Weights of a small image classifier.
Model: 32-pixel images, norm layernorm, activation silu, num experts 8, patch size [2, 2], depths [4, 8, 4], widths [64, 128, 256].
Training: 9700 steps, batches of 384.
Rows from expert 6 of block 13, named by matrix and row number. Rows with one number belong to one neuron. Each number is 500 + 50 x the weight over its row's rms, rounded and kept within 0 to 999. All counts start at 0. Numbers have three digits each. After the name is the row's rms in percent of the matrix's.
# up: expert up (model.blocks.13.mlp.up, 8x128x256), inputs 0-85
# down: expert down (model.blocks.13.mlp.down, 8x256x128, transposed), outputs 0-85
up.9 088:609581465534521496468543558545566479578449577560601520485501546506542488422471518507469558518464538437518575537453580405410516529498495477518445478523524537595521480400445466541469647476530471610474475539469454472548526580491494499482560485559460451474522516
down.9 097:577517477449394493457515452518492510491483485472500577501611519519493473528498493480462545447397541606438463466500477476497482509539512476335499539502459459435594456459512502503663522558477544513484472457595564513490466519525470518537498473517476522479380406
up.10 075:530518523490488432413475449464499444531524512409489561566452533461515485541543462498552499539575514535548405376476468487478604477551519446607510535477484532505543495532516576491490458588506481430482538438532490504521428539534548563548553510523464527471502523
down.10 088:471557561592427543577598599604513453479489523481471426464588484532540449536483530481565571479486453474557574523456460491457554401547494537525522498533542529455521508484530433531538451478448562446451499539497507440461580536567531419472520503554588494553480472
up.11 113:427543436494497567525500430455544497451580552464484528490405451437460506455468487506592550531488562420456541501596567469529508463508509518480563653444515509483368529506547505456554568530441519504507417515512472514502517540485627492588442522470516461566550506
down.11 101:548427512490482508483522490450497510496470580495449499501510497540522430519570517468457572533502468488423411539500553443502479568480470483404515529678517560509512570524430528475434485529532337415454506567513536479491520546489544569474518495491653539449491471
up.12 093:445440522370437526595568491436480459457521446567395509551527571523497493472633484566558518539512401504608477505480546461525464504549537496411517521469432518458362415531496526519651411518519483371493489488579529541562555439471609413528569548499472430484458472
down.12 103:498581514526533444442425483525440527455495518556515469552515462479580371479508483480489474489540465401453529475478508402474417410536483475509550517565465495511438539591418508486426533433435519617403456558521550447545512486471527422556473533566452527448494487
up.13 088:590480502476609533623437452566520474437500470522467524521580504465394500499474554583514461433587488521520531513531512536446491536584473521473492645484536477493496436548536445532460448465402512552476459519473531513529417405568554578563587543438438471394457445
down.13 094:510454549566546524424507522587580549591543478385472488553528456506515430583459409496500503541535577536563484498469472484520434532390397484560426520556510469528495549485572480514494440490499466504548437423526496504525502510522462594540457475519518507496415521
up.14 108:529507493453509466538491518542532488468507515441575499475507500533383522580650566520539522443434495499667525512570564510489519470552473445545479417509410591479548484490447482500421422554534517469505460446482507520490566550526493549489526552474541558508508505
down.14 104:655511489481504554490451500470488519576491442508512431473487439477441536453507566545517483504516572454477430582442523438384495529505412606490476616531527529590498502550475524430456497503489411503485517471532552455508434499583396453389425486538514525561534477
up.15 085:472468468471524476464457502410531581398545523504526467528477518467451594483473526502500426483441642433468567525512564519523508520460407538606470566499488501498510429468569474462466483533507535570608440491431425507393538450441461438451577372578524462556494440
down.15 094:541459482475504552496464428424469538499593499567473527467576562481517564499519592488500490522476549528550482471475374518506541560588518468457558485426392514502538554586453481437420514433537454480460520493558480532475529518350535396533569493431425587533502511
up.16 089:601511501517509504565587589397538478481431550548594433456533467555509522445577467562568469505441493558460520503435480529452565546521496479492449569559521533505477603489461444569536472493546555508394464512602494474452512483550499496539505390490499423515483565
down.16 096:456520483488426504539558555480470497468485447538450444451573486570535518526419442570525536491536540565453525577521486465574500530453529523475500567401517488461431514544435478468506479507563461565574492480554579462614528531505474408418581512518536498518528415
up.17 122:478518504404444574503521479566528494494489503471474470466479504469557542527504495560594502424538524646488512439582449543520490483503474383423488635455444523478491486428436581457575504521548476465384524474543428498502505532465487447486554469515526327483537472
down.17 106:579467488540469516466557529466466477535499528458485531508444479531437522578491577527545557499527539613492461463484497430437548464458552523489498515529506577534565482525493505415465524589502499382481500527496434520524457494471542462537532526437469536451395528
up.18 122:562505575447477593457488469480530424515585547446489495533508494547517519409515530528563451505504507544510457476534473507473524542511452581480484462566577535468469523487455502510454479536500507468477531469483541482391321489542726495581393543535456457429501453
down.18 118:506488594524528412474434489465497454555582572442534580546411489469561538570505542467492532573522468619446470553483527504471570482519470428474538582494493441568492509547519499518556501524541526466502510516364473510478552448482564527533430575510474547478487477
up.19 101:518498528442458481525492485521564591515414574503707413506480549424482482409499516429552479461510438554549474482444427541490529538588488541519499542359559483515437527512563457508567467461553460506531515498523487599464487427486432475564525459497440437488474479
down.19 094:476506455513495569551446499443518540586507540470469488509515563500581510495449459541479476533501603428557440416600513560522549499537539425503615522469569617501559521479474434552460474395538483615492399533535531452532491493497493438548529496454486532505480508
up.20 100:415531494533511440575540468395539516406423434519324548502520509485579493549527517488528583454505531471517487526587485556564453438446525443499463637457455529437522435500508505483495542451538506459554532554462509519500559493391461552556492565504645413434517473
down.20 107:496483484509543452491451515624561495516518483624468538528528566527494461461505481450530529550506431518475514574418456465449521612513447568486510449592421457449500490597420538495466530513574531464449625541533549594580574495460579483443482445516496452487419508
up.21 110:449462573428513490408507492510456541481500557460629474526511486513484523509498459512323463385512511357533558502561561487499525559522480496403470387568535491515524486437535499468577494502448505450566601508519494513348531472499518522466563527460508380448557490
down.21 100:483519454518471482497494524514425534368452496521488373510510514514552513531386520470495469575478531503486555608514504530404470559506498429527478536441463539481512525503463544551485481504520435463549532517515520593540489568491514475501592488452516499506441478
up.22 127:555491545513493500491502530480485451490433481537422521483521398492558470486531453565436499529487530383523531465443500506518498428491498489527532554326498538464395503476504474476555533510446464446438491498501458517452528454517498542505485494469525508567589554
down.22 101:481572548455503532536482482520487414502533476485551561538562504499491487550448393506475557527508548559462426467566511601535625505504483436441532450580497513451580505615512604507432533553575547476396591432547470536458473573530530431560505504447499479537579571
up.23 085:495496459478410575458503625523557565511558464483517527455495513431500450459457548569475554505474450662476521464512507535492489415493567505501425468486533500385547494493469448532420586570487505563580467501561462464502551456413483461514532513476541577471515509
down.23 097:521445508429455463600475467552556475525597576477473501622510528579478477544560506515395423490374503455533494527432500586517482547501504548504505539448382527499481534496485556593524514457624496515554449404582480487493569499502489529522582483504493532592517544
up.24 102:408421544477487439518471499376549512485490518531458482506596492542559484530512485477404463441500489621491477517456507532475477451505558547561414550541428507481555426489520501470478503524548544489515511517502496599470573476497533482475511564463411618464444565
down.24 103:493573539493504470509480480536372498503560506492474518528423479417554557514515476603392557476595488389564411480406600506508538581525429552522526476444483464463541462582440469415388436600515503490556510520513476489454435496592510455473426505527505551611478484
up.25 089:502556567536431490514439505495543540481463476501544419559394456493527465522538442507508509476485560578463474505454423517454484463486554519495475513555383441468477547473490481520534467392464522453513503470467505549468483557494463525584464436477457485471517533
down.25 096:529465515530475376514534484462506586494497558504556511368393452365312390420594475427454496527473531554534461488418471571501411527474506433513492474518532471449482561473543470484479478560499541482458496456515526435564571439453451565464498459563485538355596547
up.26 129:524476501476477532538508458445501531492467459479579483461519451478477499504509463485450485562470544413503458479501522502517502523476518508471532381704519510528637519517526480534433490486446450461471529511526491496553513539496482562515483490517469608455543484
down.26 108:493581481458471504448465526521491523512476504481521596539580551573442494551528549543480528511462536655484453459615550498390519475530487482464612522522467534521659540513484497526446527522553435510531401449579567507506517537515474449521458584488510599487490455
up.27 109:480539537560576513574502552412511451559448510496625449506505503541468564479474459460493510432569480581504507497537525521507545534469531526533527516278595502543555510534490567564414467451451554539546463526548518561507493453497446537509527564510464475466486627
down.27 107:538485485479462567583524512457475540557494475491583512408498489552450467479457504466471427541475594386538568473484512526509507549530574499488559544532499488580504504461530454543438438496527380566566485475476478482545538503565450549521431512375525584465438555
up.28 116:436466521474442480471437533561485479477594435467531497451468535510517500573456538500571547429570546475509495471501477482502441518506463463451568584699417467502416443454546508517562480612521556526496426511527432476484467479589517422515536494508522488524505517
down.28 100:495494531610520487507506548524512482391538535534485502569495481515512479552566482558459503436556493483496488506464455542523525472479428509478404432552528477426530519550429547511473475492582400446516475441539441527509513444477523465483474515612565503590571507
up.29 094:597518489554451551531482487514509469577504486522355535468529510447419467495535488501574541568507424592501453543551536533503511475604495605489379368537432477411493479595460432527458521492508575414592424512490500512464520427529490538603496400558557447461471450
down.29 101:483517506546565449496503515508567552465556504538625567480523387547520514431530566428425548568500401511545480404477463476371471532488457466484539483436533535561384505547566509464541475478530491505500503570506524493511576493548514552613523494466581501474456494
up.30 097:473455606434431526586540492404441576491593452545433444439526557461511541493539545538377504584510451471598493432473507446506491491471466518472539453456451518454430539541559508525522483571492477510497514483491488532538553478548638474489459587517528450472509427
down.30 104:438550440507542536528456498530439458375457518456511505416585495435561533539578485454515419519544446471494488462546545469521546420548490557486516577450496590529513406558496410551514447534555662545476489447498553573453544455478560457461482447515543459522435491
up.31 087:499511477492461464507533521481417522461422455502506547469574456536427526518530510509424487407413560556489508467495443453452482501528450461461498457470504548475525574566545507474548500519503440413492493486570490452435579525543471420537481493420405574496478549
down.31 087:557495484567549430539459423576402575500484503502500510502531517500522440584508515501535446484483558517560431498404636568578450490517621467549596521521527582449480445553489491418468488442495457518491510450479487519527449514445483531425459490545554481521552532
up.32 086:439425481450472406455487409481414477486501495388537528407517492530582520465430515516535412518472504485514478401579528482505541544562512535495464511549522538472488548451539487554486511408531553467476439501449505502476436521354506406488489503481520452518534514
down.32 093:464565380503506564466479484429481566557496535579483495465486502448440486507443497532484513561495453512508508467512451522525462501555513556463544638576487471496431565478401490510405477485572484501564544497459564524558387535547438553541444496443553530574555483
up.33 115:436516434499518504503415433515496553431468459479484438525568456487584475537499509507471516473513455376558372596464581529598503477539524581463471552384488496542574478455567516523433495509546501474529529475498442496563558478477438457508458608559592448467544460
down.33 100:524520488503453546534452502645489511440486485552477451538453515519556586520504497470424581490513617474594478463475521557490459473475517548491474652661391581478581579623437551524526540491497420448532577528460542464480490498548490485578576558504558484451448499
up.34 108:484481493528476447464572576421558492505506507541420476555505473573510507520513443431491539462532564400496599532525563486420526522524463483488467659443570519477508524510441408507546482525454567482579519552531468517494511511520484492475530466491445510507502594
down.34 112:499541465463574488486542508538474457553364481572496360454437496493535543473444564500550517513473515453508480547478516490495562465558545504525529511522408581408458589496521478538463508469545320483573615461454531497484477500422473529518496478468567551477495545
up.35 084:573533485497552519429446486481497562521400428543563498456485511432518430539532472492506548515512510536405558517517530508526498480476557431510474542500589461423510439470532505464455527477406466551469593513461489475511484436510436525577524512523489478557466432
down.35 100:426513527535540517521465470411462470443596514499523440499500542549500471477466490445537428517588440542476531407488453489465564494453536504542591465503516435430553532549500579542425545490555496526544519455515494488499536535472449553450613449516550573555456560
up.36 084:499541500434565571471488454539545395515463475456518473417472480515489454558485475522430514509454420471552539438492384515443477480473479539502395462525503581519488562470505547529472495544490408461451469455555559542521539479508424423503552477476580582563498585
down.36 095:518481440453443432613441510557509505546597507512465531485522494505525579606416493521480539499597626520444503407540497477544487545554401467488505548484538518537546501432567464504518544465534477643525458508434541469421455480459442503472395466531462502549495483
up.37 088:564502476527533440541510468525578441507560515428542420500545502488454513558410456436423467456543581479509510405453564422594504481561426502452474345480514511531628434515499554573595534500519530520564504493541489565613479593525466490482537419491501502524563520
down.37 097:491466470510365452499489442461568474478410582486472399552514542491319514511441542510445495453494527560539392440490539576437389592444472416385514497493502543436396561529578575450453515557546426516571469456508464431493472479446453524531527494560496528541575564
up.38 081:497496465566421509661417436471581499503517507480472525519524512456517475511524427472510551468504449475523465497533498542498419424579506447472558403486474463498533597510493309458467511456549421388476522464494498479478552578556438445557620548539529564535437514
down.38 095:513492591410499539529522422526446564427568482590505514533487538493541504463502513490497453428524450526454593459561545381554453502510517527553485563477577468491471549459485445472441394539458499477451513551508524445483533433486482514535447453515533466547548526
up.39 103:402493553535475441503504514485536476478508494487567505507534536534535464400455536429443531546551491473471433486509532461596558401480445464458547443487428543562525464525367486512571471451620487497454451457524553483534510548574546525434457493494509519458427594
down.39 107:451386537451433474406504527594515493480479469469460434456520533456436566504566486502507560476523534456598495634478497397458468517470571507493485506495451522477422489469550453441453477510516501497474585553409514452564568471451468425384513524565526567485469476
up.40 102:465522548489486486513480397484589497438545517427406528522487519484655502481473467572431454532554457400464500521442546459493475521529529502542487586480495526451532535547485559481502465473470529532636365480483451499597608465455417454581558600500485536563467518
down.40 097:511511564440463438537495490535383453519489611503509601464396486498553473530596565420547556546432435465579504475491582477497581516553504539469511582464557548484526617616556476431457478538548560541431563519410478536515459576487409506500553488579426577467567468
up.41 096:400455497552390548529508515455547517499509528486365542499504507516448519534533410459496471538508528447474551469581491472541497529476487361516537521463485536478520467507513476482495540420564519416536629553483410495553423508496521550615514510523546567499567508
down.41 099:520603406485566536529467515480455540493456488576606510468514484500533510432500553508660502530470496465393458560469455470450574536432501482565424467549595406493497544451417549526460486486436564464459525527518442512495534429538569554499507482472463432393429525
up.42 108:561420599449419494448486496595605523456468513527587578502504481521415492426540479428490473424516412421528535479482509463519492488545520471425509484491430496454415489548437442536580433509494546490459529559469500513538535454444499424558524641543480495576497552
down.42 100:474566585599509535487446455463499553525470490510522540561522464516544508462450484503438437553572452467573538590588517492482445471524536533571560420526442504479368469423430508469478502540512470578444440427546473420532472438555509404492517440482598485504436545
up.43 100:390547495552454535523502418372517457500529542472554533534479476554498591472520475511453449498516598698485559463523522522554541483490545514502517482389493498557498429484430438429563462455445462470458555488475532444491561546514496552511527493465544441466496572
down.43 090:494457561543529493540529398575424461427481508586565540570515529495556548511487527502544443479580437499542455497419565439494499472571479598482458627523507530410568488368437485534442565519541372530554534559482514496571490504510507525426543529492587459424487496
up.44 107:539560513461535473538476499469430483443532546427491502458462532400499508525533550526468468435494493496505513542408463455523451560537395489542482393501469504480517560405551594568478463580526501498593591489525485562543507491462538520434467440477464511521556439
down.44 111:496524568441501478555537543498394513486408555394486424514539600454549481540502457402520543506518551579479488496501514537559530537567525460457488474503481535492488543505503511382539465524528490566469465487535494463575477438467550518550477511518521548451507461
up.45 116:515509458461504496459472466380492550496486499514506514512479469462488487497460564507590513435463512607476520429491509475552511495532544488496469543426591476518446557486526482417631521473578488568468478481548513553529501492486476513405489414493582431427559499
down.45 100:462514482500437525475483516449468477561463583538545563556464478597495476502521551517472545499516550413459420527529419555460527545519532437481554438551503566498594451620432514525479549443451383540471373478569519515507553430546451464528519464579532553469471465
up.46 072:458413502522439439510418531465475448555463499515506501516441559426456496424504497615490432454451425518450420393580483405540493505479476496470470465491505498524513514614531578555476512515572507475547507496543520571582484511440532536543579541515526439615461599
down.46 094:432551425489483481461459567606404518450565492356541524380594463570475455491425534490496487516565567477510485563569433455431504493550482519517475486481462512546475509510527489485542526492450590531537489498541536445427479506514492489495505424473477531504534512
up.47 082:490473437466519440517471547458578480544447454449535507486400464430475502532518487502509573490548468462589458481517574544496625614543558539385404565566503507535457458493542453430600476491438454541422564524518525559456485471479452507596543464520456478413591530
down.47 096:454614452518448537546441494498528551615524486404538390508556570547544506453524400567494426495577480480456602471423491531521429611568467488504503493531427529560485445511538453503505529476518490431545476596477591474478502524497463401558506480454512476522510505
up.48 110:490452459503482471435533446503515489520669510486657547408496507501535472454496553474506487444458545590511501390519450533504450480503495442457508559534630528526666511577503500489523534421472435488503417531498551484479455512575506466523534479556444554521496534
down.48 098:524546493533465491469489424516527537615539502417533660504539509517514495533529521480491557517494597516612458447448590470540424544453553404470548452538585522482535559460573494563441596520461420471540467516576566559393506546595471539532471573545520534510453583
up.49 083:546522434440495457482502465620481552548533432520449484563529536436531539548493452561535498448512537384474467462448514488500517469490504588459405475472474550566565447534436437467654467495515506604562457479512485573447455537544444491536605484509429568493406502
down.49 087:496555436516448586464496446460442547560481487480527552563458506480501574465448474446538543471519496533530433402467452553487527531430480476607486478583499500480458519524503397480474512559473478393519504517488389562584517562476431554535521497446493460620545483
up.50 085:472433504471490607532483477474532504546429520507472506507573525531476550471440505439437572509495543441484550543486510423443490482486543455493535610568456427495543419481458475507467446436417436513555534477472481629423427493560535587551482538491458463602463493
down.50 088:473473513557447468571632470546485465514532389533582446493465522497589490462428507547560428489517518416597513437544570540460544436489527512482574446588488483555604506471503492615597500544476509472459487564496520518508385467468504428420431483550490564572433481
up.51 073:529385557507502542528415527405522432493439450484494432562409564543460503536490584549385531540508524467494465543471475432512499463589528545540468501517450539432438552578472500556582493589590476504484437472519544562437524494451510491455595458541649453520549452
down.51 091:541523477451521449549483528603491478529465546506588413478497387551557522473439495512485452434446506527424455473541530443500566465579425486470500517478444550394505411505456538548464490508469553594505582514498446465514468514471421492392462557508448526592534481
up.52 099:512543563437473512541549565573474460497472465511555538554450556530500508499503493425446482431466545490493579523479544497501466536454499586479430491441544521505428532500579438457458580559455473445572585540524527541426483508473441516523471616461472534471547473
down.52 097:499467465458546466496494494519556479532507487571478473540570461496538505510501504424533456586487521438493391547551568402526547467515529536573511497537415543401498579524522510490485373446551446510513501495464557492522572517522473409532524455496459517485540431
up.53 093:470501596481509515451532450465415518511505502437506514475529541448600387446467594478448489400442541359510448483491431478506463509476422500453492567583534536439479481521465537506507600576488496518413463482535485568411470501437513509515497496527562576471551509
down.53 095:360455513514557514482525432432522475492517485562434469551461514563465401477569505509571489490562474457473451498448476493493529423532571529471500539508502476476466449597504493462500452438453452506466485402424554386464486362532555592458413457549560517513447435
up.54 073:523459486472533475524598514420535569532530508486460513461496517414540556529495478424452587499472511526512505441455446582576543443578530427585455441462549473479568504478504437424546500497483499444457457532475491605498575480478447517541583461435476499454558375
down.54 086:406531429520479446613488472523441528450608536448447457524463583615499491449526552448477538462510539577522476419511451470530453572481541458489427468437516496469457553449488508536442578415562544434580524466551620420521526454548535483464532565497473558486593550
up.55 104:478486524526506418460484511534481490550578489490511425497476458596534465504515500530429454467564494611524485478474513435474513473445515491484398324343415510456555459443511491463455473561443453521586530487532524496459438504508498528541519610522469435493520472
down.55 104:435507448498470496487481479564517419535530491521495434494473472483522463439538472459484514446533528523528443520398504561447576518482477540543492621530519522476540559471490535523407509509483332528416528498449423446472514502460488464492550443485549505471530551
up.56 102:467499544542465446558445487415482444433505430520457432478513499483503543467541513511497423545538490577528551417468479511548525532496558509450420557443537531531543504528516468435538489445428448519482481416480525639457432456391554534668455536531490573597491502
down.56 096:469497502448492506505535444513563519493382467579598534487487650406527425423469435453425511528357620479510402551517483515483574495483524430523439368499455418487576475465397550411490504494444462516494539416533475502532449506444497549542487507501493491466477546
up.57 123:520477446413488466472509488428492549463479483496392552501465503425472486475501507555364516463577494612450515462453483484468544642542444542493492358500523489517556503536574407460462493583465561540521679489472485501492502496520477491499463381548445461477546517
down.57 107:529500494498464485564480531489521483441554463472494460473597448508418517480451502478607464522478536484549463508516521459510450479461525464538533473462544548442410473520426505422420573522463507462508581529435563531558427537474441506501458526455589475503498502
up.58 103:546495572474487532571513500529440506490384466473533489515522397502554537459559456557540460545448447446500443505393418504530519542463493545485458503505450444479572466478547474482436537509422602537491562472545518456500499547493568514463488537519492507541516518
down.58 104:442424517456525534513532525498548586394496466544467468475520572470462571530461535546483505509496538525530503571438436565478506508586461441517571472605552432463548506473500615464457475527600467494421479501487510538505449484506420535436438554584476528521497464
up.59 083:503494476503410509615457564567553540505474500520415465536557530554463562525444529510584480494497490528457434499462472525411488546496455512541520435503401542445478507531516494552455503502590519569518490486460525471505439527548530458509475408569487539541503594
down.59 097:453489437404604490489470565480504527443474482448522504404501529436497450478576487564518553557441464479504578492612455491543499569469477507555504411540448537504522485489445483512609521520412532540467518525533547514505584486519464532571429532362534420443441565
up.60 091:520523457529517528475395492549523489511527463452466480465479445560468531498569554403553496528472525511532466488579444467467458549465535519571468350535478513586534474501502448543533433507587637503563509520455480531454482504550549458513620490459530461485448529
down.60 095:454486503568535497496487478465475627489463371494589445478440565510457503432548558604535501455517449505478516459587505481453489633551477574479455527534460469582420475435502472475445545510452438510499460477495508536477534479460516578417452552544530587418545434
up.61 112:538470496539498509545550494484591591455550496517483472600473452491534539498505542573396480410557544339396542560551533504532514550596573450502487476421605493471427490472492546473489548473487481507640560491480461632505478499530500465450484393479488440516502573
down.61 109:482500553511553574523425450511556509570595504534592395571513543543519475546486514475539454462510514571530510470442414498451467508488613483511518400559513527541551517462496509500516519521449595529421601455546552570447481519471523566449512533570461404487516557
up.62 110:540482553501477448491530488481514576556502455463527464512495442461476450527510516534419471432449403430493485464473485459629471463434561465498504495375530505407420580449442526531457518572431524518467555541496565494417451449447547473564372450457470530560504527
down.62 095:566563419472445448513439414443511350503403565547489503529489451590516522465531483551375477413496559522505423531487541480556474619518477519423550473514461417442509487509578529430444559522539496612422552436556522534512467515544487466514514508454524527473519562
up.63 074:558652611486502455460465506382548478414494491533539469587551485508541422529481445554509455462483411558508479487537506526474526483508468442495453551542454496498538474493522472523472547494463487437498568518571465512477420457548526444619587497488516586450522527
down.63 089:553574487523403613437524635496592496561528525537492493517554410584456485503527501440495564456559563532457514557495554489499505488537553510532493613515507518441576523457470434578546539502457600412501517492529478408460438447438558575465508569482526492509519444
up.64 089:495621571563578512475491517470550389541427553481429532504537582515465467575428504596329427454521478492485441504500614522540507590481568513494497562573462508469513477566482452534437560559542530528422561499577488508529418488511550466515554511587486582466466435
down.64 092:484440552452569524515452559527467461606542479517512540590497446543460511576402483538514450511467475516522441559477516503441533467489411447478530565452462531430436427499436549491473427517567479472483515456494509465473598415511490493489446559457456490612385462
up.65 097:459466517518502396429489447479436518521462487508512465472542470497567479508500517522451508484597515506517595498466564444464480548534503500455424557437535513498491520474601506480454499550508439506519537479490473362561406479515513501484515532473343532442515480
down.65 091:441507483488528498532482438568516517566511574540517451461516562553405515553521560482397525498523509456457465567472513461470430445465458437503437566427519563458517477443429511408555541569509504460448454531560564466491464493548598619501379467549518496424466528
up.66 094:510517492483546473456441473549483471574588465521562521618531451413488496486437484495528519505421503506490432464386506552533415536544477531549505408548470446532562522469426532519495537446394467557436490536446505515401527467521501421518412621539450529474521536
down.66 107:445487460483481508532439530465510492472567488458458484469561578518529495528561495510470506508404426524521530544417528455505486561512536475461509507434530464510509513442495555427424491424473441575561455511476508513507502562471523542457603538492550458474569531
up.67 097:581407521465513533456445562512441462482468457466522551444520433509514474520565528461549459473568448513541606473481402434549575543514483395470511553488472524513481473555515504535479382504487430555496501471435532462477494433473460413540496483597660468466576469
down.67 104:437569439502516420444520519534587405460490471516509542470466540379490419444533541513516537514372507482437538464607449459451540544607518436500593450437432503470527548537505527565480515513541440526567464375478505547493515435515428553559499436432497558484526400
up.68 073:491466563517469501475458592442534472452512526499500380464458467492574490548493532455514551450590537459584461511508595422385503553456473572483459488442582527413547529494591419545566405510426517514487425520547465537531531462440485498575533511496465523570511501
down.68 101:487609452460551528535563533443528538553507471470544475393553528472454537533474594483547519461522443534492539419540521582522446392407580455584419480464500562480494508471437520564522523443573526526546506474515385533514466449501556448482476491489490530578481476
up.69 084:477499468551517526480505479591517493492460528521483494495548479535581508525464502492536472549427507547493505446507530473374493577501509478511515437552477480499467558506485488512507580467475448404434436513488504604531508476511533560545479483510475590561554415
down.69 095:609573467482484518485550551474506447434497527447409404505429583527477524458441518425440533561488455529493420520522571506505509569510483445518555457482512599563374516407421540487531525483540455468617608497494558459530470511524477524566563417547543382570480485
up.70 111:419517543474448439567513522498481517508485473484503463477458473566422457531491479552424551417535534486580482448497543502580464500484485519491543392388442474548411503588569518540591559475514442444511543462524539478556519485512488520493480455462484448583519457
down.70 099:484487401472493534525474375362547437479492521469493399531505542525513467570486518499517458564549523572509585447548454433579510443436598509528521476490579481555503513589461496519464515578476461497493544445532538503431451471493481458528482490584521369528485501
up.71 080:517513540549530551488552549432488389549454388525529454503548465554540559491562526498529531500510499530480575489481452628365500558546412416463481462578517483490405497544431455496468515487474472575569479493488479459454566495477493581508519502464461435445499554
down.71 092:546476474548515495480495461552464426362494416489536540431542469503498532520465481479494393523467507449501517415369481605407469455475594530499470422411501472545510471482515457547581505487461544530498602571488485525461533589476468543430376538443513497459480485
up.72 097:581496580584496416465434542612570533434526502516494485535540544486508523498563502508565475537492375427402500496474585462422473542529611446513393548454486522472434507481481559540572548482499564589523523532495480491527521510510448509594538556412476533415472468
down.72 098:600519529501440516483403568499484409562505471491501425558462508572488405501516446552498550496588378510499496505474503555531504483389509571570537445567501362504590502511555491508554503425455583442524512410478421551505525535520502522503502429503489426411470490
up.73 093:503461524491508536487495489548486621455543419534530469528530551462519546489391472526503538426489522506538526452434474459438579559469533519448466490496450503518484501505479500519565456492484550520491387500475472524484474544553548433587564602526595544614504499
down.73 102:606560449482498457535560550494563612507486530493474484491595428394488514392484485459503376540513482507574497607434531468362469482643497479522448430528477541552479530443543499499510562494449554443512534557488463495564520507580483546464550484502477492544517402
up.74 105:567495579581484435536540486414485492459505565490443457518459553448505475420494516461498382598583480534526479464416545407509507511484526547608411510455490496511438578464530501525538522497502472484439489503563470497536497495467501505619391473565470348536499497
down.74 108:625538435487518539512637508445467476492491474462513462590536486543501560586509451548522516596570457385579432438460494661434485471428539500508573476471533507482521534536437545627518534498476514575491556444560498515520478536461483405567525496426448421501503592
up.75 099:353416471421477424553473510549532420481373556534524523484483560559439504411528577547451558467508496381528600472554525452482472511429441545424492648493508497481566491498514448474465482513490541443428426453519514490540464524552497546483439474538583435529596421
down.75 096:461410501496523558451518435484476454571503485513475622519491567575467499483472550483405571497501509518525557442529435456384519499477489513590477490404544513511557485527544525509451481530553480460483475560480496506447512478417497520472506506541449509515400526
up.76 107:528458591457432589417452457526633555488444539563499501481545470570435500533522544488571502502503580505474542530435574442496494506481524511542527587638513536524626548462442537513496538514483552484570449515494465479474450458516533453452412534616479437448627384
down.76 091:448525440408472536494459512458677469561490417530424558516466431455427462446399470503526538513570555591473497544558419497424579595415490433448568550455498501442593501531373514482382558502462449504467563417521499467536462507514509437538545503478500437499496484
up.77 122:594469524500526458550524543519438526507495514485595556529518488483471517442459514480411451569451399486505482498468455454576532460471508486534473336481512502459506544481467460519457553581447541535490558453511518478452528479481510434567499574475509527424473577
down.77 099:468518490492481545488476548502524530590495532492509566580567479514498543458488483496450551508520494455528503466504453538408481517545506496556560513652520478493564426517514516492477450451514370460477418477510521475487471462470485458570425443464518563419479594
up.78 123:522486493488552434531489591435556492495382478470470505451539441481490511501530445615673466493420440750514508461453525511495474471530463497541511606487499478471419550500497469518517503499472424455702533476480529526485529458491527498465440462493500580500594546
down.78 114:450541491504434512420434542456451495505528582521431447529544514486462458495505516424478492471469509498454489466481470506462435475470590473544443406431497522453331546495540531453481530504460430406592502447481522487428475567478519532588444558525567451468468473
up.79 107:466526528544539553525499522486539429492516482479502446513437523456505482492494502461472496481470419537452532499457473534495530457547509487469496438381514498535579553563540453502565459425540518494676552545534411520463505496495451505499497547547523565524548537
down.79 096:414457438460532498561513547537493563516489479559562496602513418481544481487529506558553545529561573569416468507498514555488575520459514461472547505569359581464607529467639529544432554460555386474448573480442600439535526492522474461445506548572600561492448445
up.80 131:518456457451470586578480494455468530476386495461638557545539527418488505455484509560508494514399498425498491550460522479544521474524523514556527364625488523475570535473586532465483557468521507433553447522492470534540571457560538509529519538526520495616520510
down.80 112:526507488495501477539559523490529437512498537523424593561519528441531479435478552450488521471477520473527495463472553546606463487487411478535437473509490556548527442574505486447398415475428467450584414556555479510492419440524546466535607453496497498494452440
up.81 085:563436486441455499434523538512486499576619504500497472500505483517523461459449537462509497458434511485518580497540521403561472600564464511538517506437419549523526491502536560509552423443481576391480546542436447515429537552541475486497584486495643411517442484
down.81 097:388551554582564567536566586527460527425555579459425499537560422448581481466422547511495457497550490541548500472557501452527512561629440461523526460538535504516526558508596433440580456459522542414514566432535526514533559555504485434467511484377503528479537501
up.82 085:452563527505462500488418511562466435458468479502501482494526425488560469441443514454442527424441535521539499543569454605413525531477456473514443517498475569480528485487546519447536525550440478479458521497510443600447463507464556436476539344429495581489507470
down.82 094:484368525379439533378394530503476556447413474553496462470426475480464509518594546437514455451414529438541514406438504425559524467539509419504459489553564526490502470492413555496459509424472474477509489467458465425555579465497518475398433538549499451531483515
up.83 106:598490562502578485574521459439509446512534525537478532479519477582510513523498535425559546509541433379480533559530434522496468443506567493463542542461485542531479526457440551544484471412447565495353509504565490453530487515524532408568467498441584418549555497
down.83 110:618543503461465473486450590523524526515465512546447439531515487496620444534453468505590567466520472540518538447521438575350454510576485440486476465493446475470459581535539548438514463525478512441491569482489525460538497542441435469581508368528503546454496442